Rows from block 5 of the encoder of a small masked image model, named by matrix and row number. Rows with one number within an expert belong to one neuron, the router's apart. Each number is 128 + 24 x the weight over its row's rms, rounded and kept within 0 to 255. All counts start at 0. Numbers have three digits each. After the name is the row's rms in percent of the matrix's.
Before each expert's rows are labels from the 100 images, of 14848, where the router gives the expert most weight on average: "top examples" is what is common among them; "patch colour" is the nearest of a few named colours to the mean colour under the peak. Only what is clearly more common there than usual is listed. The data: made-up road signs on poles.
# router: slot weights (encoder.blocks.5.mlp.router.weight, 32x128, trained with AdamW), inputs 0-127
# up: expert up (encoder.blocks.5.mlp.up, 32x128x128), inputs 0-127
# down: expert down (encoder.blocks.5.mlp.down, 32x128x128, transposed), outputs 0-127

# expert 15
top examples: grey face; black face
patch colour: black
router.15 106:103121137116150106089097151125167156123126152167137142079144129141143108106143108136142144111130094159109067134151150111098120120111134137109096171155127130152112148122108146147110144106118116126147150128146125152131118152097117155132149127070102162106149146135138113114097077128094148105125105139157108160073176133164147135112149103102150101138171070147151127167163157126153134154150
up.0 104:167146096149093136171156100104141097191101149128114129153114117125155125106086115149146129125165107162094179112124147140138112104127117126110123128146141112189126102143154113083097092158075138140126105107101129148142148106115139165142138142133154143096127131147092148127117167104144146155143114108133138097132151144093072095128112148123139136100080131122130107101131126185098129127136
down.0 109:116123143146091168100130140076122131141210186139156135144177095128164145154098128128120129178128163090168104141159150122136128154134087131102115115141154122131107162154098178166123119154157115147119134150128115105131121112107135130136133128174129111154121125139173091136125119161126126142118122131118117126162105093101174129136111169150125108132142140112105107147153156086111108122152
up.1 090:103089113164138096184080124163132142135110144107129106159095154152139172153117079114126150148136098156118140127145161145093143155141153118147156115167157130140141124153119128098132097104156145104147199165156141170118147127111100102151098138122119115145121123159098138136136121149147082137116190101106137118172144136140125113134159132122139137106094158123140128119164154103150131160136
down.1 090:150133169142109138131152139093150099127147133146103157126141083118116110076112155100083106127077167097176098128110127117105095120115109082115136126087117085138106099126125134138140127145129121115091091120134102125101166135211122097126149131137115159101156130139148156180183133130104142137143156159136114108144115159143145099104139115158103100155112136124122106145135148157131132126121
up.2 105:165103153091135114100103136071146149129129145129097167123156116145155160140143119144117129120121143108147149093120129138106111169104150166145161110106077144100131089158129129108122086069119139127138121088137111113102129145139152132146095153087121142124141092147137169137095148120152135149130140150113107115110093104120078132138107089144130139174112105129069104096077127152156116106138
down.2 105:116131128128154100162078129147138138127085115137162121173135149151132116126118082091134148137115112099141134146146086176119103130137078122124129085117176152100164133074154142136142102109126097103158094156127117122120141136136150163137179121122093165116109147100104110144120106135127089133163126125088126154140115123109127158177149110097083149069118129150134114120117117132119133156088
up.3 099:150089150077140113148117149096137167129097154111110124098141145104160114110119184114112127109136141142109136132163108159131102164111139091124155120118092153100107144150133124142172108138172068148124104120132134093135097107167079144141128126102116094132151121143098133141063134120154177116111140152107138150144155120129086111135144079118126137164134132112128148142122119109138082085128
down.3 102:102160116113106073138119083122117101092103122117133102142104152082144105113105089122126135106119117073138123147160107095101110102116129116101138096132161137101136108126139121108156124104125135105155131115119165134109156120088149131144161119091081136118100108098135084153099123116171082112138150141129120179135096128122132084166144144101113146126141120094107139130085197135136113101121
up.4 098:131140114162137148114143128091111147111084123116146124077141114134155134109064112131085082116094140079119110110106119122141128142133100114101141167132090136151121101109090147112088142095135121167125135112107118107125135153127158144090106124144139143165119145155132139122137112167123102149116158135077176143123169094112128143087130143153173162154145103137179099094118164134137120129159
down.4 091:136131112105142148109155102119118141115126096120114171114111149124139140130176116167125133108136126119132099145123109160113144141168096154089146141140158158106122146149123170111138151131088118065140123104093115117127110128131167135125170104152133125161126142076137112146161110113099146095175119104178108124120196115133080101179135070148116081150120148163137122124109128119122127117129

# expert 8
top examples: white face; white rim
patch colour: grey
router.8 089:134118109112166122094166110127146094140163173139144140131116117117104103094127122144143099145097165129106127132143132115142148124106107123138184080122144127148114117089142115189139113125133127153121128124097140133124186125123124142148128146090118101164146108160140105124106119147115116136108142104102161142045154147132186106142147111127174120120132123121184105127110143111090086086135
up.0 106:115110160168107146122100124144128135132130145118123123116126144133137160154155165125115134127146092170117128111117125128157147145125170139134153163143120128136096149143148100123147140112161153142137119112159133173120110102182139120127179121179124171125102104113123138095104157164154092133134113106115084096098072169130079148109177120123104083150152089153116144116127112165129172163134
down.0 105:132123118112124138136114162139136125119111131120165146129112088136140157124127121173132127146114132115093128170166133143126126145108105138104148104125103099193172157127116125163127128100116131127143113112115123140173134183117145131106072115098171123176146148127113121120169098101147144118098131142116154103166152110125132123141059132102150148149144141094118132149094215105114123099148
up.1 068:117123122087148133114142142138122134109089164108128116149127107159128113101133158186112127121151140105116126119106078141134156125106128132165124134106122111083151129142089163133171145109101121090112107174155102133113131143125132165133163113123123091121124133109147128137101112091115127135106107096130099137144133107079090155156140156104100095161155092121089138099173118133047137104090
down.1 083:146146106121123143163102072125141133146186121161139143116144147080139163125189114138149125133134130105140111140106153117098139114182101144096142109141169115097155128132111102142162132111112136141177158119114109129121147099089141128148128156141158179144121063159146128138113115173166144081131142152155134152107136109118133127133123143151137156153072089148128122128128151127111099145154
up.2 100:139126103056091157109121167097106125118122083108138097142108111111076132137136160119124111100144098148160143137109106110143113153130118147122114160144156130135107128148104152109100143101134133112118143165119104138119154156132125142133137094113096171151132146196106153101125122112141124126141175181129150177149117112141141131166153089114110138114168101157143075108104164099134134152141
down.2 101:158099102159081143127137119142163170118148108153109157110164085114168154090120150140117157113131144160145088114135147132103146108115121128110122133117105115138082138156116100114141167146118167111106141097158143185165116105117157083167146120174091104149157151102110115150143113120138124139133149128129126127140070096130120159118117161099145124157134137113170166155145146147101151154138
up.3 095:158076122141149092130146146123118155111120148146145120094146126088136107171104106111139143119157135101113127081126160116125143167123096119118112099123149072127130136141146100122136169124099123093165128135156132124149084108093101093126124078092174113145127124148128130119150123138131145114125083126169164133104191139113133152063124093145088125141127110106152122134097102119085123103135
down.3 100:118107113128131141134146117140145129106076089086099176148149106135122193119144098135099138117116105129124175109145115073153130092104171109102110135160179147116115115183128081053121151131138099149118119106115168119132124094127126150128148144128101145123129136139081129122110086107116106159118137126165105143138089130096125150134118166124124126138154155131128126144142153129125095134096
up.4 100:130135116113173161152122130088140118108110192145102140108086126108151128104161128137147141103152083109128197143122135138142112099139135150092107133126145090124142144139149145133126142124131135131149126102156085108159121124154090074125134075130163105121149105130133106151114121111187132083151098153149128156093141122129086133159120107141082127143130094134150149091119113171098122128105
down.4 101:133090070097111072170116144145095125115161128145157110147106137129098157124141127170130112179149140147117162090128109097092145175146164151155088175136101180134095134150109077123118122133143114153125154147103164120134124088139118159134092147144121145115123106160115164162126152147142128136135135125106143150100120089128143135141134127111132118153146128122141157168109138128071140126144

# expert 26
top examples: yellow face; circle sign; brown rim
patch colour: orange
router.26 098:116161167104119119099149156089118095094124119144147153142160130118088111062163130104114098118124099143160093116122129135139066156156104108100152114136126149116065138130153076121155128172137166119105138156148142145117110176101127148132143090165109170149169101111130114075106098160181129129139132150127151135149126125133125146137155123133137117144148139135133137127109122117154135119127
up.0 085:152146127144144164150143155153116158123165127109098131088100110123152176142109165153112128118114125098142153164134122145147159163161176167153116137130137141132093111157119108146097115133104151159146087109171140110133143130114147167123174130079097106114136114130113150101130132183102112156104142139096116133102149123085182122162114138116134120166126126129117149121109102190102123141093
down.0 083:099073121161122105091172101132132112098142141112105101155122143103147144147135096148112141099101111083146136134121164131116153104094130147128149145092113153103122110140109153098136141138134134110099117164146132098046136150122156173098171094127099118121130143113081110069137134139111120089158098120095120149094132118134092152138143126133154118126152104153116119136119110095108080113125
up.1 115:121139103167143155158147125127133131202146118132131126142121144099151103107121077144129182147143129074106140168086135153109147145129137146156136147190112092168150137140129171112090126112126113128172126119124146127144114103121126087133165119140119082154114114098103096173154138142124094083102094095109169130087130099114141108128135109137139136100103133132134103128128150133119152106153
down.1 148:143143093098117152103142076155125129205116136136148142142139122132153097142097114150146182102105118141127144174133153141135151146099120125145163132178103126137122160113122108097108122141128080089126141069114114141142145104112108127112154155175138128138105134074100140151141118143098105138100114088116111133120152134063180118121084134132145123132102116124136128131104119120113169144122
up.2 095:060155114081144143072122116095142177104139117135136106133126092111117083130102087172096120125127153088129115144139130152107138132121148133135124120088113074135151120093109161087159133150102113143134122110136125089135156090174135121107093135107150115136101140116167130096124149095144132141135139095132099107123169142097155092130094138137145148145107149143121106154130156181131136112120
down.2 093:114129118112131147122116100152123142142114094069167135123136168120125115112169131125157155120125120092134151124098081061145179143114175121142152116120105147143125108108097119120141107147105142102179144139118149139091112131082170158101130106109135122134159153111101114055105106139114139101139108129144131153138159097099108111116136130104081128138147121126109126102174120095101115088121
up.3 086:137107087167136112100128124128184105134132121151166145150125125154138117132111145089155166119112123157072105105104132159132174107146191134133143106105122160104151133137089153135084118144100085132106091127169156140142066118170116110141109140121127097148077152127120129119125120103113103120123109136128138136112127088107114171124107127120149130109178155151135094136157136094153152119127
down.3 097:148125126138092135141122148147131113144145142178141114129097169133147151117090099085155121145073114112123111151105079128125159111129155127129170110102108101127100096120096155092113107145108097101119098103090160116138108114137101120165170155150176144136126138163102110116168170113147102140082091152138119092118073162131171119114096144159126139121149121138126125132134138099140144133148
up.4 091:082124107122132130135170130127137118138090142138169137135145170141118130143134108094113126107131120147094151118120126169163099059140120085140087161137129133171106169181132168137127101087124096122162106112151107144083140074130124171081089122127137118123153119111131117129162147111095144161110146150121116114112149120124086121140087109165126168155146135127134122123153159097119135117133
down.4 090:133155116102086122107099148082099110102172123129120100099124119113112093102178135123113124152115085139180121093144106150125075132126104146151133147177105120149138089159088112094115144150151141106117121166127172117080110121108085139131094147113138133108155154162150115138147116168139139098123139144102087137164123148141130091115157129115116127110149077102151157150128115135110123109131

# expert 12
top examples: purple face
patch colour: purple
router.12 096:155129094137174136142156115126106143141101147155148127137120114103133064107076117100123151114144116123135117159105134128075147150158072154158144183126120080152133128130160113094099112111108113125125112129161144153106165133118095131112161133061146151154115138116116119151130112126116151157109133156152132137126129130125149118136156077153118120072147100128136131152140118112079160082115
up.0 103:119131133145095148069106116170123101128127130140161130099143121134121119113111152131141122140125122138111136127165131156120115104094126115126115131108106129066108097077096119115106068151140119086072127094150108134135141115165141100160131133143146116135146159120125135106102086140083133146126119131073108142143051124135137106117081148091164138151120113090120150096132118094155116142155
down.0 100:143180099107142141121132112173136123163082102097160131118145109135130105117140135132140120148141169143117148108143123130179097123165178120147159142128136138145148145153127094104164172102130139121163155139075126124095098142098145127127115129090132086126103125126149159136102132084141152121109130134170145127150161131098099115122179109131129191092110107094114168139092121123090136128105
up.1 084:156104130145143121137131118123104140136121123115116126137131134150160100159142151126132129119168145139156157103203091152166163142100128136152131132183134142193106124126143154133146137114132123107095172128137112106110098110127144141169103129122131125098084110139183142131111158147138115101150151148101183089105145109109093130077122145115125107096094174174158124145112122124123107095147
down.1 091:089140131155107125070139138110102102124168125144140162087133167105133139111141132129092143142112077082141107142104146158137093121121149135118095095131121130112113130106128113143088114116090116098178128168148106162135117098105070109137172097190132137112145128131093129163140115153115110128131142120099095110153146111093157128130140135179118140163126113116156090121143170101130136126115
up.2 106:121149109175093109164117098119109133119152124123147131140094130162129146144155118107193071112115129082164177105120137150130088148156157140142113149105118122107110092134116116113122172133142107140112158116134131111133169136087100127099153111126074132131106144173133121149159104124112122131156114113145143129105170129103115130170131114148121128121138127139155097125129064097086158078112
down.2 109:119106121149173127136151108123137130182107179103152156081120132144114136065142127129115172106171122118134137149133130149121128120152162127108138079146092077124127108187073133161180175143135166140124145155139113169122135114129128148170079127160117134139121133132130139140148130093110084103102124121131143153136126119094081147110135147117124126133141125134094156136114152105139100127144
up.3 109:098114156107115109132086166134152125087112132133133191123107070109093158098120120127147091106076139143129129122100106181153152092136141125064157134123132145141154118140120101138125144110107148141117148152157113134148110089128127122115110115116143124112138095133142137090108137107107110109134101118153115137146127106181099170164165109145091170144160127174136144139120171116098138138155
down.3 105:133135114072162113158166131138147166145091089143112133139102159107117140114139122123135116124147118151147159117104113103177154143138091117108119101159113143121133143103112110128130134111133125074095120133177138131105083180133138146105174156076153157143114126102079107079141127116136113103135116129104132115156128115156128104130146139107082117114121131091148121081128168177105125093105
up.4 089:143092136117154142099099135149130141116112161069140164115105123186143143154102179136108170131102100140132146116144105133107181143130138135137115117134123120124084173111088139128116132126140140123128150190112153156116152098135146156153128120093124162130096115139100162084114108131133147094095131130123153148160137086138135105153107068101162139145117102161112132124132100171117131111096
down.4 099:141123142143130139167121119101127102138109153132135082143117113046126151123119132132173195113130111116171142141144129110151146091073151103125140126113129132107108085157127143119164125137127150081131107114136108157102115126129134094159104151148121138124126081112103111108093131131096149106089100145126143142121141171134140144105119151154142120175111128107164117098092136114168122186090

# expert 1
top examples: teal rim; teal face; yellow face
patch colour: green
router.1 105:085133116121207136140136192070115098113109138138116154142136146132144162126144169100138143130138129115157112148173133115143141135120082148096157134081100127135159150152143182161146152127120124147119130117129174098141154171136120120099123128094108108137148139148083153133117114092101073135119096167103126108126166110130132088101144104153114134114147153143130108121125147117143110130122
up.0 102:164154188153121173142116100129157147155145142105112176118158191179134141107118137133107136154132082102117142125144113121126076105121129150143118132106152139085145150116086162115124096127083118162104133135120113154123131156170131139127109113110126132107121131121151137155106134152136142100132129127122132150100097126078089108136154140149135130107082093103130179155134111087142159087117
down.0 093:134103145132165137120143119128129140120125124131187075136133097147161138096136123149126161130133137161138121125138101122121165132103159088122125092108089127166099132094158100131108119101184105109158128170160129109101109111120154152103124129119084121131148119125135106111155103115128122109117106141163146146139162163135133105107069121156127143184193116149153084132125110163109113176139
up.1 108:131097142123180158100170116123142133158143142125130073167129150125102138128128134123112094155128158124141089148140123135097114129149167157171156146139136170111147129116091121170114148078140122121140108107137138114139131140155131117158123080110146107154097115144118135147183158125193151122155103145149132147089119137094132141143137147149113104116099106163138145150155074149136094123074
down.1 094:164146107147119088134133107151106171135158181150126124114129115099090117116079114166160107145122153106122124098119147120110155111166075146107160125122130117129133114123124121160146115139095117159133137150088117138079146106132117139085072107120134117154124082115132144123101120094103110196129141112133132116085137139104096158134148145137118163149097120114159107136125173158095150131172
up.2 099:114117155115095119086091163143159115103097131131146141137116089105094142154128145158139160122159165191114098123140121130167133093089125129152152162123101153104099157146118097141144163102133131088094122163156164138165151119120144142166141107174145163137101147141113091162131143127138126122058134098114132120085152117126119118169110138138134144139108118112134113098140086104140130101121
down.2 105:084154109135122128124085108127091166148170111145134103096137151143121126160095136143139104123128102133147134095108122116157157143130119159103152127105088159141136142118098152146081132170119154135150104111069077094109148152155142121147128157078128074118106102152158106105139115164108124164140119178116131131114088169108110153134151134121156111096159110101099134156119144136101129113126
up.3 092:129090142110148141126139098140081130148167135098119121174138137147118127147132133127124136148150168110101120119108102119140152142155150079174101115094106129118167108155145131124156101127112156135098122136111114139111135139186181154130142087146128125102141171109138146099170115112108103068109100112127099096102109110129116142092106127161155073110169126120110189146156124146138129130138
down.3 099:118185078069116105105097113101116111130128146154135109113142152122159163125113132131122129086139145164129150121145132110109122101131100112118151122127177121153117142142168121172091102133152120122092106140113109117097169101138099113097110129167132170090103130109097092133110116143147087115126123151092127141129099111142041122112128127130105100107140152131120085129121143107098141089145
up.4 111:155153133131127165163138144126112122121123136117137127160099110142149178150110115122133169125098162133153122153105136118120143079106139165100152160168106111124154090138119094099139114105083114138160161090128096127129154116142104136159159148087130090152121101126144166133131126156132082150086148074135086156141153151094082095156116147088103113164134132126137127123164128152111144115109
down.4 099:152114096122160115118152166176141134141131116119147127154158121128136099069110098139158123148133170128151126136118089100154088176105148165152144131095135111147142119093158108149157152133134108129141150161102124113123112127091123131137142111159163169129102131100136108122115199108140124090128150162150118150102105096153156147115130126140116174133134116140122087157072152147108150137173

# expert 6
top examples: blue face
patch colour: blue
router.6 089:089146139183187097083183141127100137111136144156137145135141129137160088075132105091145176125136101141102101136147125115117155123125088144160130130166153115130108117151140166123110153128115128135176096116125160116124122159146101158117131144069096167101115103166121116137146136165120154122137108099134134108111140135145139127139087088131119133102099101106091136121126106107099126092139
up.0 088:141145138140136118127169153134157123114120110048118114129181170114165136131101164152110145099126139117135168119117142127129133136111093145105136096107122121134098132126121131116156076168141092162124109111134149128137132175108104152139179134107122102152149156149083118123084100122151133111133123141100137107150091064080153105128150140094117115146161125170125112127110107081143138143141
down.0 086:136130169173158143098127123142088108146136135168087149140121144141119136148148130124130080137121083120086163112100090129115104092143145109122135135178107139137112075158154148098145114123117110125116144115085106095117167123147112155142128145145139124141144131154169161127109144136079142112148138165105085109144133143162140147107080156118158082123178124104120148100125148170134120091117
up.1 095:143178129113104125138125115145119155162144112137114118151093121123122143151109159118124122140083144096164139142084118112108178129138118108134097104134161154131099126113158128125106098083167088115155121166122153147175111089112121179072119116145151137148141139117134139078114146122166057106120150160157145111137119143124116139161091118137107125120149136148165133135115085133165131167109
down.1 096:087153144099177133169169171119160154146123142101087109178079118128118110125144143132146143143160101115108116165172126127156157106151095179054144166146116128170094131165150122137129100131099112139153132112137113141154133163127152106083149151118098143152143135107104122129147124139102121112131113148113103099100152148135120094123095125117123131146135126174130127163116107142134146150117
up.2 091:124088127124103127108141123152144190144137139128104102130144134130159144112117095152115117123135148103140116102148108155176129117121156081145104115105086144162113164130157116128099102136090101166109151120152121136140175131170147164149118092120111141132109142131167110125131142163135143178076144193117154107161129153092108114123140140124123137067136114110152116128133171096147134100163
down.2 085:129104130078127098128102119131138127128132141131143134099119152125142132095131104151146132120112125137113136126126114129082084117105148176125118118135115140117134135154131113154049180122094154150096098138130138157083113102083158159116128155093137117141107127155096091132122086106140131185102142090159152103143173108184158123105152130174086138132132124137092161139165135106132124134130
up.3 084:126133130149132113145117115075143124128159155173125118141120110105098137155159114127127125118146154147077174172168107177120123129121140146117148118117187145157076131110159107160133141125100093114147108112149109169178091078139105095146146129136124105135137161151133101136119120122182113120123134154143114105136114132135088131123125069110131131142153141141121170116130131122156191123160
down.3 094:142132145121145113112144112099098126175087152143137122153114132162136141124148171133097106115152142100092132124146138065102131164077118132099094106089165101109132134137134122090163126074141127093134129146096111116178137117095167116091115133161093164137117164092109131146115112174146125128134150155123126139130161135135101123125140117096129130164147130139139074100104113088086112111126
up.4 087:115114133158155118125118140161170104165101146125113100123143105171139105139102103076126152154133153140121126075119116162137112130131159122124117125106136145168110157091078127160165111140152138072124107105168130158140106116150128124157122143123119121125129102135153180170144136150124119073141139154160161151142161135109144132175121156040113101146135143120134126142139099129133131123108
down.4 092:082114142154135118101104110146152119104092114132101181122122123114113140140150134143110100094154143146131116146116158115112135154124125178087106134126158127113112129132135145110125122165149137166143151108084132113097137189112090125048100099111118140120153093097131101135090129124126136164097137128153098137121138155164078112147138096147097132138091102125126125076170145098125111103142

# expert 16
top examples: pink rim
patch colour: black
router.16 108:104130145108155134113138182135107158128098116122089128120141114105142168148100124102121162180135107159094129150115125130135135114143155097165113113128087122129172144123124157152128112153152112127084142130139143140131148120066091145090108116169091155131084126086161178172151090104105159117117128145136115148122132114148090112129146155105129134141149112107125184108075153138117125146134
up.0 117:105120117125100115115171097138131124125116126107179145141113114111124124144163112122084082142127123092166139104095142127183137119137099139149154157121156120113143120095106094117089065129124138146123115141139160141151125090152139124105115139082100163147175082140105097120164139153114115137175082136144135105064122139159159129109102135125129139082160149134129117142130137171156135123127
down.0 106:078152131109123138145134093092147106104128085123148183114134139159136127125133133188102168125152130151185150134152105122083176171110145125122123129116100127085116123120109125114141124120094145109163124147133171121155113086162091098145155144184159101153133141132120117159125147117121125142136148150142114130085124124118134111113128148166147117148128136143121147194119110095159110104162
up.1 100:153143118133176128131119120092157144126167159108126113118137177132123105126167125129126127151104165109139081138120116130130097152113114177137117165136132149130120112168127122120171108112109119109077164139151087147108109130099091100139142138097113150089108130088123143151079148124123101159156133104150145099084120119171111125133132111139146106154141085169085094159180124128152161108135
down.1 105:090128138108119108152127091133176158137124129107117141122121144092119164137081126123137154133077139137136122129182125184086125097098148103110161110105109123140124136127105145148089103146099122147108132103068097123116147110144180128118129087148181162103120146143117113125113118135103119111141123140122140164145132119105101138143113145190135063095142087115141130137085148130151129151120
up.2 093:119191107119090122150146137125138108127139136116092127126086107142140130117130095141116103116134130134107140134119090126117140086168141144172077164142121119125146184115115127128158113075126138140115118131128160145104092101133131082140106167164096084093126157157116158130119183130170129116116118086156136118150123141128125098126150124158142131110153125119102165146067102168104154152116
down.2 090:161103099119112129088150076116066123127088171119122153145184159152169155166129113155135121147121137109128118096144157148128114151105083095142129130137147129102122106151162121121129150146125140082102120118131133111111123099156124122189147120114101169119146130122154059139127118152140144117129129121135126158110106145144134159118151100110095128143149124117155112132168105106081082116165
up.3 100:157102108113157102160135097086134136132127142095109183156119107118074139141099112126086100065145111145113127106113104127153133108096134124117107131142119134138098148149153101162143146122170102110140138118118107127147142110083138133119146131071064122088171129145099124141147119159138102151133116110095136130109156124096085126156134105098130103113124118098120084096121159118106138134177
down.3 094:099107165108152074119127123134123149131101183099127147164115118129120108114119154142125136096108122114158138108145103113125153151133117157162117118143175140095165151126130143144121150131118137164099145166124103134106166170168108102107123128135111136153113134086152095134135115113088121125141132119164096158133138178160165161136173161144131117145120177148086109132113064126132119177142
up.4 096:109141119189120111155133119106131088130100151111125130127137169127115112129149082124128124108128156157159124162158096107143112176077120080099102101124158110098132143102127081110135127105089120132142138123102170067121130125126108098128116127148087120092119184119167132144114118121116122153181112110108142131143127120122143125111154122157133101146123128152142137161175069109124174132117
down.4 104:139152103109128161154109094134146133130140082123142138151107137118107148127127139147108112130148130134155093113128199150142144095165142121132104125138138066168147140132150161117166168104136161116152155093129096095115140184135100111124146157164133130072148085163128135159091100098123154097095134134132164116095149130140126119086124128128120137097127168110094127141111167114142093139121

# expert 3
top examples: red face; brown rim
patch colour: red
router.3 093:128112142105127078087129112118145084164111135183121115128101119116120074084131069133112142102125132142117107158120115140105108174146103148110134123116152146110101120113142109112146115143099137075141115100149133137141157159113114145143134098116135152122128090162084108116135090121126137072132102155124128162141179141128146085124128104096128155150167113106175140150155122128161129126081
up.0 120:117140152152177139102164148104109123137125109083151156105126133159125140158114148105095094120157121116176151178135127114110146105106173114116144133065099103095132131103110102119130113115178150101162130137120144147111142084138158111128159125171127102156129136124114125149118131130143135082108081201118128126142132119151117156127162126148158126131102114186160131142114099138099128130157
down.0 106:106147117107125138173125114112142115099153142143104086132137149098064051164152129139097141141127104155103110128083080171146130119134109129169119176128127168154136153123106136128103123120114132104131091116165096136106105168099138115128129094091155123134128147137181133122112120106127148137086134106153106169132107121115132097115080141157116138134129111137136144108175112148110152125094
up.1 095:125148088156126122121117108113058111108110119141142113152116136111137084134140127121165163080140132095123137108179140137105064131087110138129155170090078100147078115122167117157097109162129111124131100126132143147117115153125155111107114131110146117107150144105104132134163153122090126157096123117149131130137135090097152129146123153123070089133120170099098136104109155105118147145128
down.1 097:144140136100116085124128126088129146147105108108093135096146143107115145176142132147128160152119154170089082091083146156164135093163141177131121101150144105112152087114129158136111125118162140154133141094119180125145142085127155102123155169175133163119125140133107117148120131128113102155111143170122131175130145120135153116103173111137143131087152115159125143128137157178112121145114
up.2 086:079140102107100191094116112124111146115118086169159130123161132140123113169147166118114133145100147143122170135112136124139109164134081157129081181082092125162103135128129096113102163125112150169119166128123138122132090114140069131104119111123098118118144145180130127173166135160166118122137134136113127106146125108146146133107099151136111125106120099114093146149116135119133101159144
down.2 085:175119090148129107145146126101112113160135105139118180106123110133142122119128110138126119154126141095162123108110150112134082111131110102094113096149157154098120137075120080155101160131088134151099170131109117166137176097092137086160109133116133139176183110169149135141125116102137108133105154120135125158115114122143107150143126188143136151144131195120144147136148119145130146101137
up.3 093:130114136146100144150161152099174140135119111172093116140082107134061136154096147156167123131138137093187131114152153116126149117144120154126127179110111164171181120140142142121104133119088130156138144162088086148143118111114114101160128143163181114165104140146146128109155109105156121135155123138082150151104136122130114159123107121129160102095149152123131149147124147113122124099133
down.3 100:147151168135127161136136098105126072130127129096157106147140111098095107089117158128081117088125142157107111177095129112140094165133156096145106106136158108133132134138154120169155152153106162128116123126124108141119144162068107150136144119198108103095157112120139129145114098168134111136111125174099117091097102121088139149122142104111128118157143146117116093107135122102140142164114
up.4 097:116120125136119121128147177123119156149103137072139092134090177121176151128142155126142098128121085101106128139148130182112148093128184135144127133135123105119101146088152115119112107089113133129157112128200124127166154164128113127086106122128100148187141160136120144098124141122116149144141105110133113162118131100168137114189101096131117139164127144163152125100122116139133144117143
down.4 099:115128119154107132134119114107114101136134139137110128114125127116125150152142136146079108106082151111126132126090123157139103155156129119123116107144130137140132110104154094138075119168131107086125085130084133105197134185129138132137094168111177139088103078119101062128165129145144130146116139136155108144125134174149107153135186141099130119143105093105110132136131132176117152113116

# expert 13
top examples: square sign
patch colour: grey
router.13 109:141129144133126163166119161136138132124149160150129105114101151121165088160078099078122112169146108146095125125158134127125133112143165112155140141146074118097085139147158142139119145096141133115113156113134170143175106087200139103108143102186127088131131136080118148112143155094113120107117109137122122088138104161156135134123117123137142126108087146167137139114118108165128140123134
up.0 102:126114136097077139120097152103151108138121115121137123129112103169112074143110141129163102116131074131127120094102154129116177149151137146084076169156146158139156158110112148141154179108146139120079106151126128151134118118148127134161141092125154125156114140165132172110151149134106083126113150136132126129157122090091120188132125159131090111143113103155117115135139089125133124161102
down.0 097:163112109156175136144178137155125134135172103122131093106157118130114151128116128101144090134157167101088160131138135169123110069107190110162143126100137117131101138117134134120117129139063116116143134109101095119153101146146109121126125117143114153112113123150124079166102079109142132120126122096131151134116139087135110126121161087120125124106171118128170104120080129092118122090158
up.1 113:136151149142149147119124130167127129175120120172099158129085159123187143124145109135117137124164113131148163130127102108126093124108097162109164111118122143138153145146133116123143168181073212146120124083118122138145124098128105142119130119109131135125172155139137105099096115128152108083146120103140131119171176126133096108144139149120168172120106122122146116104114106119096154127096
down.1 112:116127139187079124120162115135128121102123174083155117136147092143129138084118138133118151169124110133158128111122162119151167176147107111108092142140162111152102135111167099094133108131191157158138134115122138102116137133137129144184158122141126114151100080124137164160114127144125090152133123135108109120067100152113129112129152154109095138150089136166141105115151134145119102134154
up.2 093:166117088139115146087141123091129061094132143133092105104120135155140117114119097174128124100107128096127100129128119124121088101150130168105110112097155124065149147084120106141131103168113164164118157140134156122134148169138093118084133119136140128165130149111134130103166152154126113134123112116132131139120085155084136128100108132178135094160121135091149137141157104122104109129089
down.2 097:104135154121134160107116123107143134108108088099125148152141071133106151148114114131104098112167100131165188121099136149147132163144148149111144140135080157149118089092155089107092173116132116115149084122124121124109114102103156134163157149158128124111127114103131144123124103135108149131140148137146139185119133100120138147137135100085129145074117122158172118081106175135163145156136
up.3 111:129173113111102117143136101095099148105113122096113111168137126131172106115160130155102133137152100163094117078129129108144109120074129121131121112154172093164100102191131126112130094134114147128145142102127104095089162142131107149130106138123060166116106139141106124122111118164134163123067140153113132114166163146096110119139138106124122113155098123111139118105141153122149131097094
down.3 112:125095123113094118106123146133143141113103120081099135092081135120116127138082136124146120101119161146109142163150138156112133136184153098158195161129137109139077112118122156170091112117113095143110117147135108163116153116128122146144132107128159069120144110121153107099154128090107102102122136120137133123122171104127129126146120136123176107114135152085095114156088141180146118172138
up.4 074:147157149136155096144144137138147144148137144114107136127111117112113144115106091115116111163136169157187103144114142090144135168140103146172176119172083119132111083098147091155146140136145133144134108098124108110098158175149119124132130139129131142146164114110091095144124125111105154136128137142145118148103153175160117145089180119099163165113127129174111099103126163131123084157109
down.4 051:094131121137123160113149114111118122117105100101164139156154115121145109151148158126116153102108088119115149135154134127104098120149174094124144167110165108144137171187144129096128088143110149106121171137172146132093122113156121104128165118140108148140092086143136120110109128114132103130100141120119100129149084173093117118183180152167069109143100147129134165120139116136129130156146